Weights of a small contrastive audio-text model: trained on synthesised sound scenes: up to three everyday sounds over a background.
Rows from block 5 of the audio encoder of a small contrastive audio-text model, named by matrix and row number. Rows with one number belong to one channel. Each number is 50 + 10 x the weight over its row's rms, rounded and kept within 0 to 99. All counts start at 0.
Before each channel's rows are labels from the 100 clips, of 14976, where the channel reaches its highest value: "responds to" is what is common among them; "peak on" is the class under the peak. Only what is clearly more common there than usual is listed. The data: synthesised sound scenes: up to three everyday sounds over a background.
# conv1: bottleneck pointwise conv (encoder.blocks.5.conv1.weight, 64x160x1x1), inputs 0-159
# conv2: growth 3x3 conv (encoder.blocks.5.conv2.weight, 16x64x3x3, transposed), outputs 0-15, a 3x3 kernel for each

responds to: laser zap; bird chirping; first sound: laser zap
peak on: laser zap
conv1.57:74 32 44 61 37 57 60 38 34 52 43 59 75 38 68 39 62 33 46 44 37 47 58 53 57 48 47 62 39 54 34 46 56 45 54 50 49 46 57 50 27 63 36 44 44 53 51 79 61 56 39 48 43 29 54 56 17 41 52 59 47 41 44 65 44 46 56 59 45 50 51 55 42 55 41 55 44 47 44 53 65 28 57 57 40 47 51 41 38 56 41 51 44 40 49 55 44 52 50 41 37 28 52 48 39 51 47 34 31 53 46 44 52 66 41 51 55 43 58 54 61 45 57 51 35 46 41 41 49 56 42 40 53 47 42 49 55 46 52 56 33 65 65 33 55 52 35 57 45 42 57 50 52 42 48 50 46 53 25 46
conv2.57:70 28 61 72 39 35 41 61 53 62 45 34 46 66 46 45 40 60 51 49 41 43 56 65 48 44 60 53 48 40 40 52 55 51 59 52 49 46 52 45 51 45 55 49 58 46 48 55 38 41 62 54 49 44 55 49 56 54 47 59 41 48 37 55 53 45 45 55 55 45 53 48 99 42 77 15 43 51 30 52 30 47 54 55 53 46 55 47 54 49 42 52 57 49 44 52 50 56 51 54 50 52 58 53 45 52 41 44 48 50 54 48 53 48 47 50 44 21 50 51 69 58 52 48 51 25 50 51 52 61 43 38 58 48 61 56 50 50 52 57 48 41 50 50

responds to: sawing
peak on: sawing
conv1.5:60 44 55 49 47 59 70 47 38 39 58 46 58 41 57 50 56 46 63 74 46 50 32 46 58 48 48 57 59 50 43 49 38 62 68 56 50 63 62 45 40 56 68 39 37 39 54 53 52 35 68 75 61 48 55 48 49 53 55 50 55 37 50 44 43 59 46 49 42 44 60 60 31 43 58 41 39 46 33 56 51 56 43 45 50 37 36 55 42 49 57 38 62 47 58 48 53 38 60 52 57 46 60 37 52 53 62 45 54 53 73 37 56 56 59 63 58 64 51 57 49 53 36 35 40 47 44 35 47 45 70 39 72 47 53 55 44 33 56 50 53 54 49 60 40 56 17 40 33 59 40 68 40 47 44 72 57 50 41 56
conv2.5:31 83 26 43 47 57 53 30 65 41 42 59 42 48 66 44 34 64 46 56 43 49 47 55 54 42 67 51 58 47 54 42 55 70 42 40 47 48 50 60 47 38 48 56 46 53 36 47 53 59 62 45 52 48 61 40 40 66 34 49 82 28 44 57 56 46 43 51 46 51 56 49 83 46 52 43 47 43 30 65 49 58 41 49 51 54 51 49 43 43 63 50 52 46 56 39 51 47 51 48 48 47 48 46 58 51 51 50 39 48 54 56 48 44 58 51 57 35 77 42 66 58 41 58 41 60 53 57 53 48 45 38 50 45 70 62 50 35 36 59 50 55 48 46

responds to: fly buzzing; crying baby; first sound: fly buzzing
peak on: fly buzzing; crying baby
conv1.36:24 55 52 43 52 76 29 54 55 56 60 56 42 51 52 63 55 64 56 49 39 52 59 47 66 48 47 47 52 41 51 50 54 45 38 59 57 49 66 51 56 66 43 40 62 36 48 57 57 36 42 28 38 43 57 45 72 43 42 35 60 52 35 72 52 40 42 50 53 59 53 40 63 34 48 55 37 44 41 39 54 45 47 68 48 50 35 35 39 39 45 58 53 40 51 57 58 71 50 39 37 57 33 45 46 42 50 53 73 58 39 64 52 56 48 40 51 52 56 39 41 50 37 51 50 72 46 61 52 62 48 43 37 62 38 62 46 59 58 56 22 45 44 54 36 53 43 54 52 50 41 49 49 53 49 29 50 54 36 52
conv2.36:25 55 67 38 60 34 60 35 64 53 49 39 52 55 41 73 35 41 49 52 47 58 57 47 49 36 48 66 39 46 55 53 49 26 49 57 40 57 47 54 58 34 52 48 53 54 55 61 44 44 64 61 45 33 44 40 59 51 48 55 35 74 55 60 45 49 57 52 41 49 52 50 40 49 47 76 45 38 42 43 55 48 51 51 55 54 51 44 55 36 51 47 48 60 56 44 44 53 52 44 44 62 49 47 56 49 59 53 29 57 53 53 54 52 50 51 54 41 20 81 34 51 74 58 71 31 44 57 52 63 53 51 37 43 46 45 44 53 46 37 62 38 48 61

responds to: mooing
peak on: mooing
conv1.29:48 56 36 48 40 43 47 51 63 49 54 56 46 52 56 50 65 59 41 56 47 48 45 49 63 57 54 51 39 52 60 43 30 44 40 58 48 46 38 47 44 57 50 54 51 46 43 56 47 66 62 32 51 72 63 66 37 60 47 50 62 77 49 48 57 52 50 48 53 46 60 36 41 41 34 52 41 40 38 44 49 58 73 66 42 46 53 45 58 48 57 47 56 48 58 61 41 51 48 63 47 60 53 43 51 44 57 62 40 65 44 43 49 41 33 60 49 38 37 51 44 67 43 34 50 46 33 82 52 33 50 47 58 52 46 35 47 52 49 56 32 16 72 54 54 33 62 66 52 50 56 41 52 53 63 59 52 64 67 43
conv2.29:57 76 25 45 34 91 44 48 33 46 49 55 42 31 57 51 64 47 61 49 42 36 49 57 49 61 34 46 52 40 58 59 38 55 56 52 59 53 36 36 49 55 56 48 55 60 73 54 50 39 44 63 49 48 44 58 68 40 57 35 53 86 25 53 45 42 54 52 45 55 32 58 45 42 42 34 44 58 52 51 64 57 47 57 45 58 31 49 44 49 53 41 53 66 55 45 48 45 58 49 54 49 51 44 63 45 49 44 49 56 46 50 51 59 54 49 51 43 37 55 63 65 45 46 30 57 48 49 54 41 49 56 57 43 55 48 58 49 55 38 56 44 54 49

responds to: crying baby; first sound: crying baby
peak on: crying baby
conv1.11:33 34 58 60 56 44 68 66 59 60 58 37 63 57 36 45 52 61 41 61 47 51 47 65 41 50 36 43 53 54 69 42 23 54 42 54 61 40 49 47 49 34 57 56 51 68 53 51 65 42 56 38 49 47 49 33 33 50 57 56 52 57 46 76 48 72 64 50 42 43 53 38 45 52 43 49 69 41 50 48 57 57 58 44 52 48 64 43 54 43 35 39 43 74 38 63 64 46 59 48 64 38 29 42 31 45 51 49 33 49 48 54 51 25 46 53 52 50 47 48 60 57 52 38 52 43 58 45 50 40 50 50 22 53 44 43 51 49 42 37 41 57 48 51 56 54 60 52 51 55 42 55 40 51 61 54 46 76 40 47
conv2.11:72 43 51 55 41 48 46 61 35 45 59 79 35 31 45 56 66 45 60 53 45 39 41 53 62 37 58 53 59 42 48 47 52 59 43 56 59 41 61 48 48 50 50 53 32 56 42 46 25 70 47 55 63 62 33 49 58 51 50 48 71 47 45 59 51 50 44 47 63 57 56 42 54 61 26 22 52 71 79 44 33 49 49 52 43 59 51 48 46 51 49 51 62 58 46 61 36 54 43 43 46 46 60 55 65 41 45 53 57 40 52 44 43 47 48 52 49 29 58 67 41 56 36 49 31 62 49 57 29 51 53 47 41 42 59 43 54 46 53 46 46 54 55 47

responds to: engine; frog croaking
peak on: frog croaking
conv1.31:40 65 54 49 65 50 50 67 42 54 53 63 40 56 49 34 24 40 54 40 51 27 46 52 37 57 64 40 54 56 63 49 47 50 48 55 61 53 57 48 51 37 43 48 46 41 41 49 38 66 66 51 49 65 51 43 54 46 44 41 42 37 47 42 61 46 44 54 55 37 50 65 47 32 67 39 38 53 46 59 40 36 47 53 32 73 44 43 64 48 48 68 60 41 69 60 36 55 53 57 42 49 43 53 41 64 42 42 39 55 53 67 46 71 47 55 46 43 58 61 44 31 33 53 53 52 58 56 48 54 53 33 52 50 60 59 62 52 52 61 27 67 60 57 44 72 63 62 35 45 47 60 44 44 58 54 48 31 45 47
conv2.31:38 48 38 48 41 36 65 53 67 53 43 36 66 45 40 36 59 42 64 52 54 48 43 40 48 57 69 47 56 50 42 47 50 54 41 71 53 52 57 57 48 36 46 56 59 72 74 29 46 90 44 34 28 53 53 44 38 42 46 62 31 62 67 52 45 40 50 50 58 55 48 49 37 56 53 59 57 26 50 47 60 43 46 38 49 62 59 44 53 55 56 52 45 56 49 64 47 42 41 43 48 39 50 59 57 46 63 50 62 47 49 52 54 41 47 61 50 54 44 37 62 39 59 56 62 54 57 64 56 47 53 42 60 47 39 47 69 49 52 36 43 38 55 58

responds to: creak; first sound: creak
peak on: creak
conv1.19:39 73 69 46 44 48 44 81 55 54 39 53 46 51 48 43 72 47 60 42 41 57 41 40 52 69 63 44 44 40 56 57 49 48 31 41 47 50 44 35 57 39 43 53 68 63 47 51 58 31 43 40 48 52 41 53 55 56 65 59 52 73 67 42 58 53 58 40 46 42 48 61 42 36 60 51 47 41 46 47 32 52 49 72 78 40 35 44 45 58 56 64 50 53 54 50 46 40 36 49 45 59 62 46 34 57 35 52 40 56 43 48 58 55 55 40 47 33 37 49 50 64 55 56 57 43 55 53 49 60 58 50 55 53 59 63 49 40 34 46 60 59 45 41 54 57 34 54 49 42 48 36 72 61 37 29 51 58 45 50
conv2.19:59 50 55 33 55 45 44 40 39 69 40 35 57 39 45 52 54 34 45 75 75 65 39 47 42 37 51 50 58 67 58 54 53 45 39 55 36 58 63 48 44 50 69 54 38 27 27 68 69 47 41 71 68 38 40 47 47 48 44 64 30 61 74 47 44 49 50 53 44 55 45 42 36 48 49 46 50 50 59 42 56 47 45 46 47 47 45 58 65 65 48 45 39 52 66 54 59 39 49 51 48 54 42 41 40 62 54 52 44 47 61 53 65 42 51 49 53 71 73 49 41 41 52 52 49 36 46 51 62 45 60 49 52 48 38 52 51 42 48 54 53 45 44 63

responds to: melody
peak on: melody
conv1.56:54 72 42 52 57 48 59 55 51 36 34 59 54 58 51 54 30 31 51 55 37 47 50 50 42 55 28 34 64 58 44 55 51 51 53 41 37 47 45 76 55 52 61 36 49 42 47 48 43 42 40 50 60 31 42 49 53 48 57 58 48 54 49 55 63 48 44 37 56 53 48 34 62 44 56 50 87 47 55 47 56 50 43 46 60 48 64 43 56 54 40 46 42 47 59 38 67 63 79 45 55 77 63 41 55 44 55 56 74 47 50 52 41 53 49 60 52 61 66 59 55 58 50 56 72 64 50 36 44 53 42 49 32 50 50 51 50 55 46 50 34 38 53 53 65 61 45 35 38 51 40 52 41 50 36 48 58 64 53 40
conv2.56:41 40 67 38 67 53 64 36 36 49 24 59 54 60 39 74 66 24 40 54 37 44 53 53 47 57 50 39 57 37 47 44 57 55 49 55 48 49 48 46 51 48 62 49 54 45 45 52 51 37 49 55 44 48 47 48 61 58 47 36 38 65 32 50 54 56 52 45 55 44 38 41 44 27 57 44 88 56 48 21 21 49 55 58 55 38 54 51 52 44 49 55 55 45 44 47 42 53 44 53 49 54 53 59 54 57 43 42 46 47 46 46 39 53 45 46 45 42 56 42 54 71 80 35 44 47 44 46 38 49 51 49 47 44 52 57 41 37 38 51 62 57 50 57

responds to: snoring
peak on: snoring
conv1.4:53 67 35 34 50 55 40 24 39 53 60 51 54 51 49 40 49 44 60 43 54 36 63 43 51 49 46 44 42 54 50 48 49 34 53 31 63 61 61 49 53 67 40 51 59 47 59 53 61 67 44 49 44 52 61 54 44 47 49 65 56 53 70 49 45 47 58 67 73 45 46 32 44 51 48 47 30 44 60 47 62 49 64 29 40 39 47 48 62 55 55 59 41 40 43 51 46 47 34 49 54 50 61 54 38 47 48 59 32 48 37 41 52 46 38 64 46 45 57 52 36 55 42 45 57 67 38 61 59 47 23 56 42 55 38 45 51 45 54 58 67 46 45 43 55 50 24 38 71 56 43 33 49 51 68 33 45 43 70 44
conv2.4:44 39 53 58 42 50 45 64 47 44 73 39 51 57 44 72 30 51 45 50 32 53 66 69 30 55 38 52 32 51 48 53 58 34 68 44 52 50 50 42 57 49 48 49 49 67 76 52 40 33 54 62 23 45 40 65 62 58 46 34 36 57 50 62 45 53 43 51 54 45 49 53 63 37 43 55 67 65 27 42 47 52 51 67 47 40 43 42 46 43 60 49 59 41 39 39 56 61 60 56 61 43 62 39 45 40 44 55 51 59 44 45 50 48 56 68 50 61 45 65 49 43 47 44 63 60 35 58 43 53 49 56 59 49 41 42 38 61 62 43 47 43 56 46

responds to: thin (high-pass); frog croaking; creak
peak on: creak; frog croaking
conv1.16:40 39 54 40 58 65 43 28 48 50 55 47 48 42 46 45 46 41 38 57 52 61 64 73 53 48 47 55 61 52 65 75 56 45 38 59 55 54 55 59 52 65 32 53 44 47 51 45 50 79 53 48 71 39 53 42 61 54 48 51 54 41 48 52 28 53 27 55 71 48 53 51 60 40 54 46 42 42 43 40 54 52 56 55 37 60 65 43 47 59 74 54 49 59 60 58 39 34 58 51 44 49 57 49 67 46 53 51 59 53 61 55 46 49 44 39 59 63 48 51 48 41 45 35 50 52 56 66 54 61 41 57 51 39 26 46 50 53 63 70 63 66 48 34 49 59 44 48 69 50 50 35 48 59 41 64 34 40 36 37
conv2.16:27 50 59 45 70 62 45 50 36 61 64 45 59 53 57 46 22 69 41 50 52 35 45 52 56 65 47 62 48 47 39 50 56 48 50 47 47 52 45 58 50 43 52 41 47 77 58 27 56 50 47 34 31 61 35 58 63 41 70 48 61 28 37 52 45 40 63 49 56 45 45 70 29 58 56 68 37 47 39 71 33 45 57 53 54 48 59 47 47 43 65 52 49 49 54 43 47 55 49 39 51 42 58 62 41 44 46 52 49 56 53 50 43 48 49 38 48 43 33 65 40 55 40 54 58 53 61 38 55 41 46 49 33 60 51 34 46 53 44 50 44 65 39 46

responds to: crying baby
peak on: crying baby
conv1.18:67 42 54 41 34 46 38 43 48 47 70 49 52 37 45 48 46 42 57 52 53 53 58 38 68 65 41 49 51 51 49 54 65 53 44 47 45 43 45 48 39 47 44 39 44 31 54 83 58 52 60 43 37 49 55 53 51 52 55 37 40 57 52 55 45 46 52 49 58 41 68 51 53 42 36 48 50 66 45 40 52 41 38 43 46 38 44 46 60 60 57 43 48 37 53 41 42 52 43 82 64 56 60 73 53 37 32 29 50 61 34 45 54 53 59 49 63 38 72 40 50 30 63 60 57 56 57 47 61 28 43 40 47 61 46 45 61 35 53 59 70 47 51 33 51 42 53 47 49 45 52 50 30 60 44 61 48 35 50 51
conv2.18:50 55 75 60 50 36 38 46 45 42 55 47 64 40 53 43 38 57 49 50 43 44 57 43 45 63 50 51 44 50 62 56 41 28 55 58 49 56 57 45 50 53 46 47 47 50 52 45 63 42 51 54 53 50 48 52 53 48 59 36 44 57 47 64 45 48 50 54 47 50 47 50 64 97 21 47 54 27 18 44 78 57 56 52 47 55 50 43 51 51 71 45 47 28 59 52 47 46 58 48 54 48 42 48 53 60 53 44 47 54 52 58 49 41 39 45 60 58 18 60 48 46 51 44 76 43 52 51 38 48 57 49 43 39 53 46 59 50 55 46 61 43 54 48

responds to: footsteps
peak on: footsteps
conv1.61:55 56 56 52 37 33 41 78 47 44 46 51 41 46 44 42 55 51 48 57 54 48 53 48 62 62 43 54 31 43 52 53 34 49 31 54 71 45 61 67 44 34 47 54 47 55 51 54 52 28 48 46 26 58 60 80 57 57 72 59 48 41 52 49 44 70 39 68 55 51 53 49 57 55 57 61 55 38 47 45 50 54 51 39 43 40 36 43 31 43 54 45 47 61 50 54 36 65 50 64 65 68 46 35 47 43 45 39 49 53 45 54 54 45 70 39 56 31 43 47 52 43 37 48 49 66 52 48 52 34 55 52 37 45 57 43 56 50 47 47 49 78 55 56 32 57 61 63 51 34 62 53 52 53 64 51 50 50 39 62
conv2.61:68 63 25 49 81 33 48 36 66 40 59 46 35 44 54 34 63 53 36 60 46 50 52 65 70 34 70 34 47 57 55 47 63 45 35 58 34 58 48 45 42 59 40 52 56 33 44 46 64 35 53 67 47 45 48 47 43 66 47 49 43 68 45 48 47 53 45 51 57 48 48 50 51 50 39 52 38 33 51 48 84 51 46 45 56 50 40 48 57 54 44 48 50 54 44 41 58 67 58 58 54 47 50 46 45 53 49 41 56 48 46 60 42 46 51 61 35 53 47 74 28 51 46 63 59 53 49 39 51 61 52 66 50 39 50 52 53 53 50 58 39 45 41 58

responds to: laser zap; first sound: laser zap
peak on: laser zap
conv1.34:51 39 46 69 39 63 40 48 39 45 48 48 51 34 59 59 65 47 72 51 63 50 44 50 53 60 49 59 54 55 41 53 42 67 61 44 40 36 60 54 28 43 39 55 56 61 48 65 75 51 57 53 35 31 54 48 41 51 62 50 50 51 60 57 47 36 63 52 44 55 59 50 39 76 40 50 38 41 42 34 60 33 63 42 37 51 57 63 53 62 39 63 30 42 46 59 45 40 66 49 50 57 57 51 50 59 60 42 32 64 33 44 45 59 37 55 55 59 64 46 46 41 48 49 39 36 42 25 56 44 61 42 58 48 45 51 53 46 48 41 59 62 62 63 41 40 69 66 49 47 41 47 54 47 36 47 49 61 51 54
conv2.34:60 48 38 90 25 51 39 53 54 38 50 47 46 58 44 37 70 42 54 47 36 55 45 61 48 47 50 54 43 41 46 55 64 48 54 54 62 51 54 56 55 42 45 42 47 55 41 32 51 52 44 47 60 70 54 50 45 42 68 45 51 41 55 54 46 54 51 49 47 59 56 41 85 35 61 29 50 31 33 65 53 48 45 51 49 51 47 57 56 50 53 53 51 48 45 58 56 49 44 42 56 51 53 41 52 52 54 47 50 51 45 48 52 44 52 49 61 19 81 50 60 79 39 63 26 42 54 47 55 51 55 48 41 38 45 50 53 43 48 44 54 48 59 50

responds to: siren; meowing
peak on: siren; meowing
conv1.47:33 61 54 52 57 48 47 30 51 46 52 53 57 64 41 43 45 49 65 42 69 44 64 56 38 51 34 63 47 53 58 53 57 47 40 54 41 47 52 63 34 47 56 59 58 36 55 53 48 50 41 57 41 42 52 36 50 42 64 39 37 57 48 38 51 40 42 57 47 37 41 70 71 51 48 59 26 47 58 51 45 44 60 49 49 44 39 33 42 38 63 46 54 60 50 37 45 51 42 56 48 63 45 68 40 66 51 45 81 46 64 51 59 55 49 48 49 59 29 63 55 58 60 48 49 43 55 73 40 55 69 48 38 35 45 45 37 59 51 60 27 41 55 60 70 42 61 59 52 43 46 40 51 55 37 43 46 61 37 65
conv2.47:44 25 66 44 62 55 78 54 20 55 43 28 54 59 64 53 65 35 38 53 56 55 56 49 40 46 43 46 58 45 42 54 42 53 52 46 49 57 61 53 41 50 52 49 43 56 38 55 56 60 40 48 51 56 60 55 40 47 53 47 43 40 61 48 49 52 48 48 49 49 46 49 11 70 53 64 37 57 71 36 45 51 56 47 49 48 48 47 49 48 53 64 45 55 36 44 44 49 37 53 41 55 46 56 42 55 47 58 55 56 39 51 46 53 49 47 53 77 53 21 35 42 79 47 68 54 41 56 47 58 39 34 54 58 53 51 48 50 46 56 45 47 38 50

responds to: sawing
peak on: sawing
conv1.7:34 52 52 44 71 50 51 53 45 51 64 43 36 62 61 57 44 43 48 67 44 54 51 38 61 45 64 50 41 55 40 41 43 41 45 55 37 51 40 42 37 31 51 61 56 57 65 55 44 51 50 46 51 49 58 62 53 58 47 37 54 68 64 52 73 44 51 35 60 50 54 52 35 29 57 49 39 39 34 41 34 44 57 29 55 35 74 43 55 63 79 38 55 34 50 58 60 63 46 59 59 54 49 46 56 62 41 56 47 53 31 36 59 62 52 56 36 46 42 60 48 57 53 61 46 32 50 44 66 44 63 57 59 69 39 47 55 38 55 47 33 39 43 56 63 50 46 39 50 64 54 52 65 48 38 48 53 42 47 47
conv2.7:38 43 54 60 29 54 26 69 49 55 42 53 45 43 58 53 28 60 57 77 40 43 55 54 26 69 44 48 63 40 50 68 47 35 57 47 50 41 44 49 44 48 57 53 47 38 52 49 66 52 45 66 38 54 41 55 46 43 84 33 63 71 35 46 51 44 45 47 43 50 40 57 22 41 45 47 52 40 60 55 64 60 46 37 43 49 44 59 45 42 42 48 52 39 57 45 62 40 51 50 50 45 50 53 42 40 56 50 49 54 59 50 51 42 48 45 60 65 55 66 51 51 38 52 24 59 59 51 50 39 44 53 51 53 35 44 51 42 36 55 43 44 50 51

responds to: howling
peak on: howling
conv1.40:64 46 33 45 50 37 55 37 48 42 51 59 69 71 36 33 32 52 60 50 65 38 51 59 49 39 34 48 52 38 42 44 64 36 45 62 57 66 47 45 44 63 54 57 37 23 50 65 49 65 40 58 35 45 58 46 65 59 52 65 43 58 40 43 52 66 42 58 52 48 59 47 58 34 57 49 36 54 51 58 39 46 54 49 39 46 42 49 37 38 71 48 59 35 51 42 56 59 54 64 39 39 57 71 63 46 53 36 60 29 44 46 35 37 53 50 54 30 40 51 51 48 55 58 58 53 58 56 46 46 46 44 45 54 48 47 45 66 50 47 43 44 44 53 65 50 41 40 57 43 52 45 44 62 57 66 41 24 39 60
conv2.40:40 34 67 35 46 66 71 71 14 38 58 46 56 50 54 47 55 50 54 47 36 47 43 50 48 63 52 51 48 56 54 31 48 51 61 44 50 59 47 44 59 54 47 47 45 54 53 46 51 41 65 42 51 30 50 56 40 67 33 55 59 50 37 34 50 52 53 42 49 51 53 57 45 64 55 63 63 56 45 11 46 44 55 48 58 48 51 58 47 50 55 51 51 44 59 42 40 52 50 45 54 50 51 40 54 52 48 48 60 46 50 51 53 49 51 41 50 53 36 33 48 25 75 52 91 35 50 58 39 58 43 51 50 41 56 55 47 45 47 48 44 46 43 57

responds to: background: none; doorbell; first sound: doorbell
peak on: doorbell
conv1.37:57 68 46 38 43 61 70 31 68 44 33 51 59 49 42 63 50 47 55 46 44 36 51 59 52 45 51 61 67 60 61 60 58 42 44 65 52 49 60 56 51 61 41 48 45 56 42 37 56 35 29 43 58 50 68 33 45 53 42 52 49 50 58 35 48 42 41 63 53 59 42 42 66 56 55 43 47 44 51 42 56 46 57 49 51 49 45 50 36 49 51 63 50 58 51 51 51 45 71 27 51 42 46 71 57 55 50 72 30 36 53 48 56 45 36 47 38 45 45 56 55 66 50 41 39 44 50 36 56 66 51 51 42 44 50 38 32 54 38 44 49 35 49 59 70 44 16 44 48 47 42 66 65 28 55 45 50 43 59 46
conv2.37:51 34 78 56 29 57 51 77 23 54 39 66 64 50 40 61 29 46 43 50 53 54 54 51 49 50 41 46 61 51 48 53 47 49 48 49 47 49 53 54 51 50 54 49 58 58 52 47 47 48 41 46 42 52 55 44 52 54 57 43 51 48 51 43 62 50 50 50 49 48 46 52 21 38 98 51 83 23 78 18 35 47 51 48 50 52 54 45 46 53 46 50 50 56 58 36 47 45 65 52 51 48 48 48 48 55 47 47 49 51 56 46 54 50 47 45 52 57 60 50 49 49 50 59 36 40 51 53 44 44 53 50 57 48 46 53 44 49 49 62 43 45 47 50

responds to: background: none; siren; doorbell
peak on: siren
conv1.63:59 61 52 43 37 50 42 35 64 38 34 58 65 41 49 57 49 48 52 41 50 37 54 41 43 50 36 63 50 52 48 40 70 46 48 49 48 42 42 49 54 59 75 73 48 43 52 63 48 56 36 63 85 58 71 46 72 37 47 46 56 54 55 56 59 64 44 61 49 47 42 51 59 37 32 46 49 58 71 48 29 65 29 41 39 51 39 40 51 30 45 45 59 36 64 52 53 53 50 43 41 56 53 56 59 50 42 54 61 43 53 43 51 48 55 42 57 36 33 46 52 48 61 49 43 65 47 37 39 47 61 55 61 38 52 51 45 50 49 60 40 34 56 53 70 28 51 43 50 54 49 38 45 49 47 41 48 45 42 62
conv2.63:49 24 75 40 58 50 55 62 27 43 61 44 55 46 87 41 47 47 32 56 60 64 40 45 46 41 47 47 56 41 49 54 41 59 39 62 45 49 59 54 46 52 49 54 58 54 46 41 41 49 64 52 37 62 60 63 40 45 42 63 38 36 60 49 57 49 48 52 47 51 55 53 41 64 54 76 52 52 57 19 56 44 53 45 52 53 49 52 50 56 45 61 47 46 49 50 53 48 35 58 45 52 43 51 45 56 54 43 52 53 44 45 56 50 55 47 50 62 16 28 44 65 73 32 62 41 50 55 40 54 46 39 58 48 50 56 42 57 48 55 46 56 40 46

responds to: reverberation; text has "reverberant"; laser zap; siren
peak on: laser zap; siren
conv1.24:37 48 42 65 48 87 47 30 62 65 56 41 32 51 46 44 62 60 52 42 43 41 50 48 63 39 51 46 48 53 47 45 67 55 49 54 42 47 46 40 61 53 47 66 35 44 40 42 34 46 51 45 44 39 52 34 48 41 47 40 58 54 55 45 34 50 46 35 46 52 75 39 76 48 54 47 48 69 39 52 47 50 47 51 55 46 47 56 43 28 45 47 49 46 32 74 45 58 51 34 41 63 59 43 50 59 63 68 49 53 39 66 47 55 46 41 38 56 42 38 43 43 55 52 47 41 46 43 61 46 71 38 75 58 38 55 62 51 47 52 50 56 48 53 52 50 46 61 34 57 47 35 41 42 42 37 44 38 55 46
conv2.24:11 89 54 75 53 38 73 28 48 35 50 80 53 44 43 53 58 40 51 45 46 52 52 48 52 50 55 50 51 45 49 52 51 51 45 60 48 49 46 54 49 49 47 52 49 55 52 55 52 51 47 46 53 43 46 48 50 51 48 49 47 41 54 56 52 44 50 52 54 52 46 50 68 66 63 82 40 31 32 51 52 57 46 53 52 52 52 49 48 46 54 47 56 50 46 49 50 52 45 44 51 50 52 50 49 49 49 50 56 51 46 49 46 51 48 51 49 37 26 85 35 66 52 80 75 32 52 48 46 48 52 49 46 48 61 45 54 50 53 50 45 50 48 51

responds to: sawing
peak on: sawing
conv1.22:49 45 48 40 58 44 49 69 58 59 55 35 28 44 58 45 53 40 60 46 56 54 62 56 51 49 44 52 46 51 39 48 53 61 52 43 48 40 50 36 57 49 47 74 45 58 38 52 60 56 61 50 40 38 56 45 62 41 50 27 46 66 50 57 49 37 49 66 58 62 63 44 50 63 53 42 44 39 46 48 52 43 64 58 36 67 45 49 58 63 43 28 48 34 64 52 44 52 47 41 46 60 37 63 55 51 59 42 51 58 41 58 29 62 41 41 61 22 57 48 44 61 40 51 47 35 42 62 53 57 35 59 39 36 42 71 61 51 46 49 37 51 54 49 48 33 75 69 39 36 45 50 45 51 58 28 55 35 39 55
conv2.22:45 57 56 64 27 53 56 46 44 54 68 36 51 55 40 52 66 45 34 52 75 46 47 54 45 33 57 38 56 48 45 66 54 41 32 66 43 49 44 49 48 58 39 53 53 59 47 39 49 47 43 54 64 68 24 63 53 32 38 64 33 57 68 48 50 39 54 59 40 62 31 53 53 40 52 62 54 32 25 59 68 46 48 54 41 54 42 46 44 58 39 50 44 47 55 48 51 41 55 49 51 56 41 49 52 49 56 51 57 43 44 48 56 35 47 49 59 59 35 50 61 52 32 55 76 47 52 49 59 43 64 32 42 55 52 41 46 49 53 45 70 65 35 41